From a checkpoint of a small sound classifier: arch conformer, width 128.
Rows from block 4 of a small sound classifier, named by matrix and row number. Rows with one number belong to one neuron. Each number is 128 + 24 x the weight over its row's rms, rounded and kept within 0 to 255. All counts start at 0.
After each neuron's rows are labels from the 100 clips, of 14976, where the neuron reaches its highest value: "loudest band" is the band of the loudest frequency at the time of the peak; "top examples" is what is common among them. Only what is clearly more common there than usual is listed. The data: single English nouns, adjectives and verbs, spoken by a formant synthesiser in many voices. In brackets: how many of the 100, against the usual share in percent.
# fc1: second MLP up (model.blocks.4.mlp.fc1.weight, 512x128), inputs 96-127
# fc2: second MLP down (model.blocks.4.mlp.fc2.weight, 128x512, transposed), outputs 96-127

fc1.94 [121 119 103 149 124 137 151 124 167 183 145  81 153 120 157 150 159 143 144 157 132  98  88 124 110  88 126 164 156 107 122 151]
fc2.94 [123 116 139 117 144 144 116  94 134 126 139 144 148 121 105 138  96 126 113 113 129  79  81 179 120 166 163 108  44 142 121 160]
loudest band: 4000 to 8000 Hz (81 vs 11.2)
top examples: /i/ (100 vs 8.6); /tʃ/ (98 vs 7.1); /ɝ/ (98 vs 13.2); /t/ (98 vs 27.7)

fc1.487 [116 156 118  90 129 162 125 134  97 128 135  72  97 138  97 104 113 127 118 116 119 105 101 102 155 145 117 144 144 140 133 128]
fc2.487 [135 146 106 156 134 116 137 124 121 108  91 149 122  82 147 101 129 114  75 124 163 136 139 157 129 118 154  96 130 132 124 138]
loudest band: 250 to 500 Hz (64 vs 18)
top examples: voice: child-like voice (73 vs 25.4); /l/ (55 vs 24.5); /ə/ (36 vs 7.4); /f/ (34 vs 8.6)

fc1.197 [141 148 114 155 146 182 137  94 140 157 152 103 111 130 157 121 104  70 124 168 137 158 115 104 156  93 104 128 142 107 140 159]
fc2.197 [123  52 141 105 147  64 137 123 117 123 140 168 119 170 131 139  99  82 129 118 142 125 141 161 155 133 129 119 119 138 150  93]
loudest band: 4000 to 8000 Hz (32 vs 11.2)
top examples: /s/ (45 vs 20.1); white noise (42 vs 12.6); pink noise (33 vs 11.9)

fc1.40 [144 133 106 138 133 145 163 117 136 169 113  94 164 121 159 144 117 138 159 121 113  78 110 138 129 117 125 185 145 117 110 146]
fc2.40 [133  81 110 138 106 102 132 115 102 108 126 108 123 117 114 107 118  92 101 105 148 133 123 105 104 115 160  63 112 159 136 107]
loudest band: 250 to 500 Hz (46 vs 18)
top examples: /i/ (100 vs 8.6); /v/ (83 vs 5.1); /h/ (83 vs 6.1); /ɛ/ (83 vs 6.6)

fc1.486 [107  93 126 134 145 124 128 150 138 121  45 156 124 118 144 151 123 111 138 153  99  83 152 140 142  71  93 148 126 120 128 150]
fc2.486 [119 153 113 145  74 149 115 104 129 141 149 149 144  89  78 104 131  95 118  88 144 151  63 151 120 141 163 117 119 127 148 128]
loudest band: 500 to 1000 Hz (40 vs 14.1)
top examples: /æ/ (47 vs 8.6); /p/ (32 vs 9.9)

fc1.432 [128 147 133 134 207 129 129 107 119 141 103 103 150 145 148 126 133 155 134 117 122 112  75 108 101 127  81 136 120 134 128 109]
fc2.432 [136 150 130 131 116 116 123 105 120  90 104  99 131  91 112 101 127 130 144 111 111 114 112  90 107 172 167 148 128 144 158  94]
loudest band: 500 to 1000 Hz (60 vs 14.1)
top examples: /n/ (78 vs 20); /ɪ/ (64 vs 14.1); word: window (35 vs 0.9); word: kitchen (28 vs 0.9)

fc1.376 [115  92 129 169 123 130 145 127 114 106 127 132 162 126 132 150 141 178 138 110 153 109 124 110 145 133 141 178 139 137 102 116]
fc2.376 [144 155 123  99 133 123 130 106 162  82 132 142 120 125  72 148 127  89 160 100 163 134 110 118 117 122 130  73 149 136 147 150]
loudest band: 250 to 500 Hz (45 vs 18)
top examples: /i/ (62 vs 8.6); /v/ (59 vs 5.1); /h/ (59 vs 6.1); /ɛ/ (59 vs 6.6)

fc1.418 [139 110 132 162 162 185 143 104 160 118 135 143 133 162 149 152 158 148 178 128 139  97 116 141 154 100 111 149 147 116 101 151]
fc2.418 [113 186 108 123 124 127 143 172 150 124 114  91 175  84 134 111 128 170 153 140 125 105 164 106 102 166 101 136 143 132 159 125]
loudest band: 250 to 500 Hz (38 vs 18)
top examples: /z/ (100 vs 2.6); /d/ (100 vs 22.8); word: needs (56 vs 0.8); word: holds (44 vs 0.9)

fc1.176 [121  92 131 146 159 184 150 108 145 131 139 161 142 161 161 141 150 130 171 145 155 107 110 138 149 108 111 153 137 102 117 155]
fc2.176 [115 178  94 116 112 119 127 169 149 120 106 118 179  97 129 122 107 170 141 121 135 102 147 110 102 172 113 137 143 134 165 131]
loudest band: 250 to 500 Hz (42 vs 18)
top examples: /z/ (100 vs 2.6); /d/ (100 vs 22.8); /i/ (67 vs 8.6); word: needs (67 vs 0.8)

fc1.224 [136 116 128 147 140 132 149 104 161 108 123 108 146 124 172 120 149  97 161 123 144 135 115 132 138 150 139 131 125 109 144 135]
fc2.224 [108 136 126 130  85 148 115 104 132 138 141 121  80 121 157 129 102  85 130 127 152 139 110 151 154 146 130 105 137 152 140 178]
loudest band: 1000 to 2000 Hz (42 vs 3.2)
top examples: /p/ (100 vs 9.9); /ʌ/ (97 vs 3.5); /dʒ/ (97 vs 5.2); /m/ (97 vs 7.8)

fc1.118 [120 113 134 164 182 146 139 118 141 111 120 111 131 147 142 171 143 154 153 122 137 134 138 116 128 127 118 187 131 140 119 136]
fc2.118 [112 123 118 124 153  95 136 114  97 152  94 126 124 165 161  85 160 167 106 104 106 102 153 153 101 167 135 138 111 131 122  89]
loudest band: 250 to 500 Hz (45 vs 18)
top examples: /u/ (75 vs 6.4); /d/ (70 vs 22.8); /v/ (69 vs 5.1); /m/ (69 vs 7.8)

fc1.250 [151  83 157 116 127 137 136  96 134 139 142 111 137 119 160 107 105 139 155 161 126 154  96 162  94 108 137 121 108 152 143 127]
fc2.250 [130 134 119 129 115 130 129 104 121 111  92 120  74  95 128 115 128  75 147 112 131 165 101 107 122 122 159 106 105 129 165 129]
loudest band: 1000 to 2000 Hz (37 vs 3.2)
top examples: /p/ (76 vs 9.9); /m/ (64 vs 7.8); /l/ (52 vs 24.5); /æ/ (50 vs 8.6)

fc1.294 [135  83 154 123 143 149 129 127 135 140 137 138 175 137 110 143 128 186 131 142  91  62  91 168 142 124 116 158 145  94 112 127]
fc2.294 [141 120 138 114 138  84 155 130 131 115 125 108 121  76 112 107 122  53 116  88 125 145 137 134 126 158 135 122 142 112 151 128]
loudest band: 2000 to 4000 Hz (42 vs 3.9)
top examples: /i/ (100 vs 8.6); /tʃ/ (62 vs 7.1); word: beach (62 vs 1); word: heavy (34 vs 0.7)

fc1.452 [124  98 143 160 158 183 148 106 144 121 140 161 143 159 163 144 139 144 168 131 148 112 106 137 149 127 112 143 144  98  98 155]
fc2.452 [107 184 101 109 114 111 126 172 154 118 106 103 186  92 121 123 117 168 140 144 122 112 153 117 111 179 104 134 143 130 169 132]
loudest band: 250 to 500 Hz (42 vs 18)
top examples: /z/ (100 vs 2.6); /d/ (100 vs 22.8); word: needs (60 vs 0.8); word: holds (40 vs 0.9)

fc1.436 [134 119 132 132 152 121 150 118 122 156  98  98 154 134 119 151 120 174 138 136 105  52 113 142 130 113  86 165 132 107 117 107]
fc2.436 [131  99 164 137 136 105 123 127 119 110 108 135 140  86 116 146  99  70 121 137 127 145 109 139 118 177 141 105 125 122 123 119]
loudest band: 250 to 500 Hz (46 vs 18)
top examples: /v/ (88 vs 5.1); /ɛ/ (66 vs 6.6); /i/ (59 vs 8.6); /h/ (58 vs 6.1)

fc1.178 [137 102 163 101 125 118 151  31 149 129 135 171 127 181 144 153 128 139 143 135 118 112 107 178 118 133 117 132  99 121 124 130]
fc2.178 [122  71 129  84 101 120 131  83 146 122 162 158 129 155 141 106 132  60 113 122 148 142 111 158 139 153 119  88 134 142 141 157]
loudest band: 250 to 500 Hz (68 vs 18)
top examples: /u/ (100 vs 6.4); /n/ (100 vs 20); word: new (100 vs 1)

fc1.384 [135 153 163  96 156 137 161 111 123 138 145 187 132 147 112 137  96 184 124 113 153 112 142 175 166 120 121 118 129 157 123 136]
fc2.384 [109  87 142 105  97 126 168 141 113 134 170 116 116 125 151 147 100  82 124 121 117 150 117 121 130 135 191 106 153 115 143 101]
loudest band: 250 to 500 Hz (59 vs 18)
top examples: /oʊ/ (94 vs 10.7); /ɹ/ (93 vs 23.4); /d/ (78 vs 22.8); word: road (77 vs 0.9)

fc1.241 [120 100 109 135 128 148 157 144 164 166 159  84 170 112 185 122 149 148 108 157 112 109  89 151 107 100 125 193 148 106 115 144]
fc2.241 [132 140 122 169 124 130 126 124 137 152 151 108 128 105 109 122 119  89 158 108 165 119 107 111 128 145 180 125  94 122 156 146]
loudest band: 4000 to 8000 Hz (46 vs 11.2)
top examples: /i/ (100 vs 8.6); /tʃ/ (56 vs 7.1); word: teacher (56 vs 0.8); word: heavy (35 vs 0.7)

fc1.201 [156 153 121 194 126 190 133 125 169 206 148 107 106 124 137 108 116  92 113 157 165 129  99 126 107  91 124 128 122 133 118 147]
fc2.201 [123 104 134  96 120 132 110 111 150 157 154 132 107 120 139 138 134  99 138 142 159 135 133 155 131 139 136 100 144 136 130 151]
loudest band: 4000 to 8000 Hz (41 vs 11.2)
top examples: /t/ (85 vs 27.7); /l/ (73 vs 24.5); word: laughed (34 vs 0.9); word: slept (26 vs 0.9)

fc1.392 [116 108 136 149 162 186 131 102 143 119 145 133 143 147 158 154 136 133 163 136 133 113 110 140 154 109  98 150 136 105 106 173]
fc2.392 [105 169  97 125 106 130 114 160 149 126 115 115 175 117 113 129 121 150 153 138 140 126 156 129 109 181  84 143 144 156 165 152]
loudest band: 250 to 500 Hz (38 vs 18)
top examples: /z/ (100 vs 2.6); /d/ (100 vs 22.8); word: holds (57 vs 0.9); word: needs (43 vs 0.8)

fc1.309 [132 111 144 156 162 186 159 124 160 126 124 141 141 153 154 143 143 144 171 135 130 102 107 129 163 120 114 141 147 113 120 168]
fc2.309 [123 167  93 133  83 135 134 173 147 117 118  93 160 103 150  91 120 162 135 152 131 124 165  97  99 175 109 115 151 141 164 120]
loudest band: 250 to 500 Hz (38 vs 18)
top examples: /z/ (100 vs 2.6); /d/ (100 vs 22.8); word: needs (55 vs 0.8); word: holds (45 vs 0.9)

fc1.52 [154 168 132 122 149 172 150 122 103 163  96 109 182 133 114 124 108 154 137 112 127  69 103 160 125 125 124 144 138 122  81 153]
fc2.52 [132 119 160 101 114 146 128 115 123 117 141 132 156 125 117 138 103  97 121 174 144 144 127 155 124 165 119  44 129 120 124 172]
loudest band: 250 to 500 Hz (43 vs 18)
top examples: /eɪ/ (67 vs 8.4); /dʒ/ (64 vs 5.2); word: strange (64 vs 0.8); word: beach (27 vs 1)

fc1.388 [138 107 106 153 117 132 164 150 117  71 123 141 161 123 141 167 124 174 146 137 117 113 111 137 130  98 161 173 145 144  81 132]
fc2.388 [138 117 159 114 129 115 152 109 161  88 136 148 130 105  82 129 120  69 155 117 157 123 124 127 121 113 103  73 137 141 157 140]
loudest band: 4000 to 8000 Hz (32 vs 11.2)
top examples: pink noise (37 vs 11.9); /θ/ (32 vs 2.5); /u/ (26 vs 6.4)

fc1.473 [121 100 145  92 101 112 136  58 144 103 164 137 130 170 196 134 117 127 162 181 111 124 105 144 117  96 121 124 126 113 122 127]
fc2.473 [149  99 146 140 127 119 140  67 122 100 145 104  96 114 152 135 121  80 121 123 133 151 117 137 146 157 160 123 127 141 155 110]
loudest band: 1000 to 2000 Hz (47 vs 3.2); 500 to 1000 Hz (39 vs 14.1)
top examples: /p/ (99 vs 9.9); /æ/ (89 vs 8.6); word: path (49 vs 0.8); word: lamp (40 vs 0.8)

fc1.480 [120 122 122 139 127 134 161 123 164 150 157  76 150 125 176 132 126 143 151 143 133 119  83 151 112  97 129 156 130 100 121 139]
fc2.480 [122 132 119 104 136 113 160  96 141 101 107 152 119 143 129 119 125 147 131 101 139 100  81 157 122 187 162  97  97  96 147 125]
loudest band: 4000 to 8000 Hz (74 vs 11.2)
top examples: /i/ (100 vs 8.6); /tʃ/ (88 vs 7.1); /ɝ/ (88 vs 13.2); /t/ (88 vs 27.7)

fc1.135 [128 139 122 144 128 133 141  82 183 152 146  95 125 157 166 115 141 157 169 152 127 142  95 133 113 139 115 111 130 131 144 151]
fc2.135 [118 131 145 123 110 125 111 122 148  93 130 162 111  90 119 143 113 112 135  86 138 154 100 121 135 155 130 108 142 145 113 141]
loudest band: 500 to 1000 Hz (37 vs 14.1); 1000 to 2000 Hz (35 vs 3.2)
top examples: /p/ (100 vs 9.9); /m/ (99 vs 7.8); word: lamp (59 vs 0.8); word: jumped (40 vs 1)

fc1.375 [153 175 127 151 148 129 119 103 171 160  87 140 114  99 106 122  89 163 145 108 152 130  87 142 122 132 101 114 109 135 133 123]
fc2.375 [157 148 107 129 106 120 142 132  92  93  97 110 109 145 112 111 120 103 135  98 136 141 133 122 109 203 136 126  99 160 158 111]
loudest band: 500 to 1000 Hz (52 vs 14.1)
top examples: /ɑ/ (81 vs 10.7); /ɹ/ (81 vs 23.4); word: garden (48 vs 0.8); word: robot (33 vs 1)

fc1.485 [117  95 105 144 122 148 149 137 149 169 172  78 171 117 176 132 150 142  96 159 114 103  84 151 107 102 125 175 146 114 122 150]
fc2.485 [134 118 134 139 123 138 122 142 149 154 156 112 143 118 109 111 114 124 154 112 146 116  87 116 139 155 198 141  69 104 157 142]
loudest band: 4000 to 8000 Hz (65 vs 11.2)
top examples: /i/ (100 vs 8.6); /tʃ/ (81 vs 7.1); /ɝ/ (81 vs 13.2); /t/ (81 vs 27.7)

fc1.71 [147 105  93 139 147 147 170 134 155 135 136  91 148 138 151 145 129 135 140 154 133 116  93 130 110  93 135 168 139 115 132 145]
fc2.71 [110 155  92 111 124 115 135 105 121 118 117 142  97 142 154 133 105 169 131 120 125  81  90 166 112 176 138  91  95 127 132 109]
loudest band: 4000 to 8000 Hz (44 vs 11.2)
top examples: /i/ (100 vs 8.6); /tʃ/ (61 vs 7.1); word: teacher (61 vs 0.8); word: shiny (35 vs 0.8)

fc1.463 [114 119 112 136 118 151 144 132 168 156 159 101 151 133 176 163 150 145 149 153 137 122 106 130 125  95 121 148 146 105 137 146]
fc2.463 [124 125 154 103 148 135 156  85 139 105 155 147 141 113 121 126  90 149  96 111  91  81  79 150 126 168 152 112 104 131 111 156]
loudest band: 4000 to 8000 Hz (76 vs 11.2)
top examples: /i/ (100 vs 8.6); /tʃ/ (99 vs 7.1); /ɝ/ (99 vs 13.2); /t/ (99 vs 27.7)

fc1.132 [130 126 123 155 137 190 102 130 158 150 152 125 141  89 140 157 129 100 138 175 136 119 100 162 105 106 124 128 109 121 122 191]
fc2.132 [142 144 108 129 137  96 101 128 127 107  93 140  87 110  94 126 121 112 129  65 125 115  98 130 131 119 153  76 136 155 119 127]
loudest band: 250 to 500 Hz (38 vs 18)
top examples: reverberation (62 vs 35.4); voice: deep voice (61 vs 24.9); /d/ (50 vs 22.8); /u/ (39 vs 6.4)

fc1.494 [136 115 126 127 121 129 106  95 120 101 125 162 146 157 137 137 132 131 140 152  87 102 144 181 153 132  84 113 153 122 137 111]
fc2.494 [125  80 124 106 106 135 131 128  89 132 132  97 102 141 154  95 125  67 103  92 120 160 135 130  96 112 162  90 138 136 153 141]
loudest band: 500 to 1000 Hz (34 vs 14.1)
top examples: /t/ (95 vs 27.7); /ə/ (79 vs 7.4); /f/ (73 vs 8.6); /ɔ/ (73 vs 9.5)

fc1.140 [118 137 133 158 132 143 155 135 122 148  89 133 171 125 107 167 128 175 142 125 118  72 105 140 117 115 119 183 147 121  99 137]
fc2.140 [132 115 166 125 133 109 130  92 137 109 104 141 129 160 104 110 129  76 127 123 123 123 115 151 123 130 123  79 107 122 167 109]
loudest band: 250 to 500 Hz (48 vs 18)
top examples: /v/ (95 vs 5.1); /h/ (93 vs 6.1); /ɛ/ (93 vs 6.6); /i/ (93 vs 8.6)

fc1.314 [122 115 127 162 152 187 150 102 138 122 144 136 137 156 155 137 140 150 167 138 127 115 104 135 141 104 103 153 135 110  95 158]
fc2.314 [110 181  91 132 116 143 123 144 137 150 117  91 198  95 124 125 131 163 156 166 118 131 155 104 115 162 104 153 140 148 158 153]
loudest band: 250 to 500 Hz (43 vs 18)
top examples: /z/ (100 vs 2.6); /d/ (100 vs 22.8); word: holds (55 vs 0.9); word: needs (45 vs 0.8)

fc1.372 [144 137 113 119 130 141 148 142 132  73 125 140 131 141 130 146 123 149 119 132 108 154 108 163 133  92 164 145 116 136  80 119]
fc2.372 [138 105 139 138 138 101 135  95 118 102 120 123 123 102 122 112 116 120  93  82 117 138 186 147 143 101 112 115 173 156 117 118]
loudest band: 250 to 500 Hz (38 vs 18)
top examples: /b/ (66 vs 14.3); /ɹ/ (58 vs 23.4); /ɪ/ (50 vs 14.1); /dʒ/ (35 vs 5.2)

fc1.505 [137 102 132 113 100 126 161  98 125 101 110 142 152 146 135 121 141 176 132 147 110 115  66 179 114 133 134 135 143 124 106 124]
fc2.505 [131  58 114 114  94  68 152  87 123  96 121 170 119 130 138 120 108  49  91 122 126 150 132 172 130 159 106  96 128 148 150 127]
loudest band: 250 to 500 Hz (57 vs 18)
top examples: /ɪ/ (42 vs 14.1); /g/ (39 vs 5.9); /i/ (39 vs 8.6); word: green (36 vs 0.8)

fc1.46 [157 141 163 116 183 108 152 114 139 143  83 137 134 154  98 119 138 170 128 108 145 147 115 140 136  91  82 125 119 124 127 135]
fc2.46 [128 127 111 138 145 104 124 111  71 144  98 188  88 149 128  96 109  92  87  93 131 163 117 148 123 139 134 132 114 136 144 128]
loudest band: 250 to 500 Hz (43 vs 18)
top examples: /i/ (93 vs 8.6); /v/ (83 vs 5.1); /ɛ/ (80 vs 6.6); /h/ (78 vs 6.1)

fc1.408 [117 108 109 138 134 141 154 155 135 174 169  71 175 111 186 123 148 134 126 155 122 107  73 139 107 103 131 196 140 121 126 156]
fc2.408 [131 129 124 165 126 132 115 123 151 165 147  82 134 108 109 105 124  87 156 107 150 109 120 108 126 153 194 156  96 129 147 147]
loudest band: 4000 to 8000 Hz (48 vs 11.2)
top examples: /i/ (100 vs 8.6); /tʃ/ (59 vs 7.1); word: teacher (59 vs 0.8); word: shiny (36 vs 0.8)

fc1.315 [120 123 169 142 150 125  93 119 155 103  89 144 127 111 129 187 117  97 162 132 150  72  86 154 114 132 129 158 100 137 100 144]
fc2.315 [109 116 133 123 103 128  98  81 149 107 103 122  95 143  99 137 129  89 130 119 132  98 120 178 132 164 153 108 139 140 145 149]
loudest band: 500 to 1000 Hz (61 vs 14.1)
top examples: /æ/ (83 vs 8.6); /t/ (59 vs 27.7); /f/ (36 vs 8.6); word: laughed (34 vs 0.9)

fc1.476 [114 103 127 145 128 143 139 118 168 161 144  79 160 126 160 152 147 152 143 127 139 133  99 130 112 110 131 176 137 103 140 141]
fc2.476 [131 153 128  97 146 118 133 107 145  88 139 138 122 121 118 125 116 152 125  96 109  95  75 123 109 152 179  95 113 137 139 137]
loudest band: 4000 to 8000 Hz (66 vs 11.2)
top examples: /i/ (100 vs 8.6); /tʃ/ (83 vs 7.1); /ɝ/ (83 vs 13.2); /t/ (83 vs 27.7)

fc1.173 [125 100 124 130 129 157 156 153 131 199 136 117 138 107 141 128 108 102 145 168 116 104 144 148 123  90  82 153 143 112 120 170]
fc2.173 [122 102 127 137 122  55 133 143 113 111 112 122 100 142  91 119 127 113 113  72 140 149 150 119 113 128 151 121 125 141 150 106]
loudest band: 4000 to 8000 Hz (48 vs 11.2)
top examples: /ɹ/ (53 vs 23.4); voice: child-like voice (53 vs 25.4); white noise (42 vs 12.6)

fc1.69 [137 149 122 107 175 126  97 162 165 138  97 121 135 139 110 124 103 120 164  95 144 100  84 105 103 127 115 139 116 149 106 130]
fc2.69 [143 132 121 144 122  90 125 141  92 121  68 122  74  93 110 108 139 152 131  79 144 118 139 130 118 131 175  95 134 135 162  87]
loudest band: 500 to 1000 Hz (80 vs 14.1)
top examples: /ɑ/ (100 vs 10.7); /ɹ/ (100 vs 23.4); /oʊ/ (99 vs 10.7); /b/ (99 vs 14.3)

fc1.368 [132 132 129 161 181 178 126 115 143 130 137 124 152 134 156 153 153 167 165 138 113 110 122 122 158 109 104 142 140 102 122 157]
fc2.368 [118 172 148 114 129 111 125 134 149 110 124  97 155 103 105 132 127 178 147 109 157  64 124 131  95 161 127 138 139 154 151 101]
loudest band: 250 to 500 Hz (43 vs 18)
top examples: /z/ (100 vs 2.6); /d/ (100 vs 22.8); word: holds (52 vs 0.9); word: needs (48 vs 0.8)

fc1.142 [150 143 164 109 108 142 163 131 121 114  94 158 182 168 117 136 132 111 107 133 117 106 105 192 132 122 121 139 117  79 119 164]
fc2.142 [117 103 147 130 103 129 128  95 122 125 140 183 146 111 133 146 117  77 116 166 108 128 123 175 134 122 100  91 137 137 110 145]
loudest band: 2000 to 4000 Hz (49 vs 3.9)
top examples: /tʃ/ (71 vs 7.1); /ə/ (44 vs 7.4); word: kitchen (44 vs 0.9); word: watched (25 vs 0.8)

fc1.289 [148 114 162 117 123 134 151 128 120  97  99 173 154 152 139 128 136 159 115 129  99 112  87 175  97 136  91 121 135 104 127 134]
fc2.289 [120  76 116 137  93 168 134 125 110 126 166 129 105  86 143 112 134  75 111 142 130 157 111 126 121 113 166  82 155 139 141 138]
loudest band: 250 to 500 Hz (40 vs 18)
top examples: voice: deep voice (68 vs 24.9); /u/ (54 vs 6.4); /ʒ/ (32 vs 0.9); /j/ (32 vs 1.7)

fc1.359 [107  98 137 147 105 136 173 142 141 154 119 113 147 139 122 139 110 153 118 150 112  73 129 151 117  95 142 179 159 118  94 138]
fc2.359 [127 104 162 132 111 108 152 107 158 126 145 117 131 123  70 122 147  64 151 103 153 100 132 128 113 112 156 108 131 141 161 136]
loudest band: 250 to 500 Hz (46 vs 18)
top examples: /i/ (100 vs 8.6); /v/ (92 vs 5.1); /h/ (92 vs 6.1); /ɛ/ (92 vs 6.6)

fc1.134 [114 127 112 135 131 139 144 115 154 165 158  84 156 119 177 138 122 169 136 146 132  99  95 117  89  85 134 172 129 101 132 169]
fc2.134 [145 132 116 101 140 111 143 100 137  99 136 146 119 127 124 121 107 128  95 104 130  86  92 156 122 185 171 111  82 114 134 147]
loudest band: 4000 to 8000 Hz (77 vs 11.2)
top examples: /i/ (98 vs 8.6); /t/ (95 vs 27.7); /tʃ/ (93 vs 7.1); /ɝ/ (93 vs 13.2)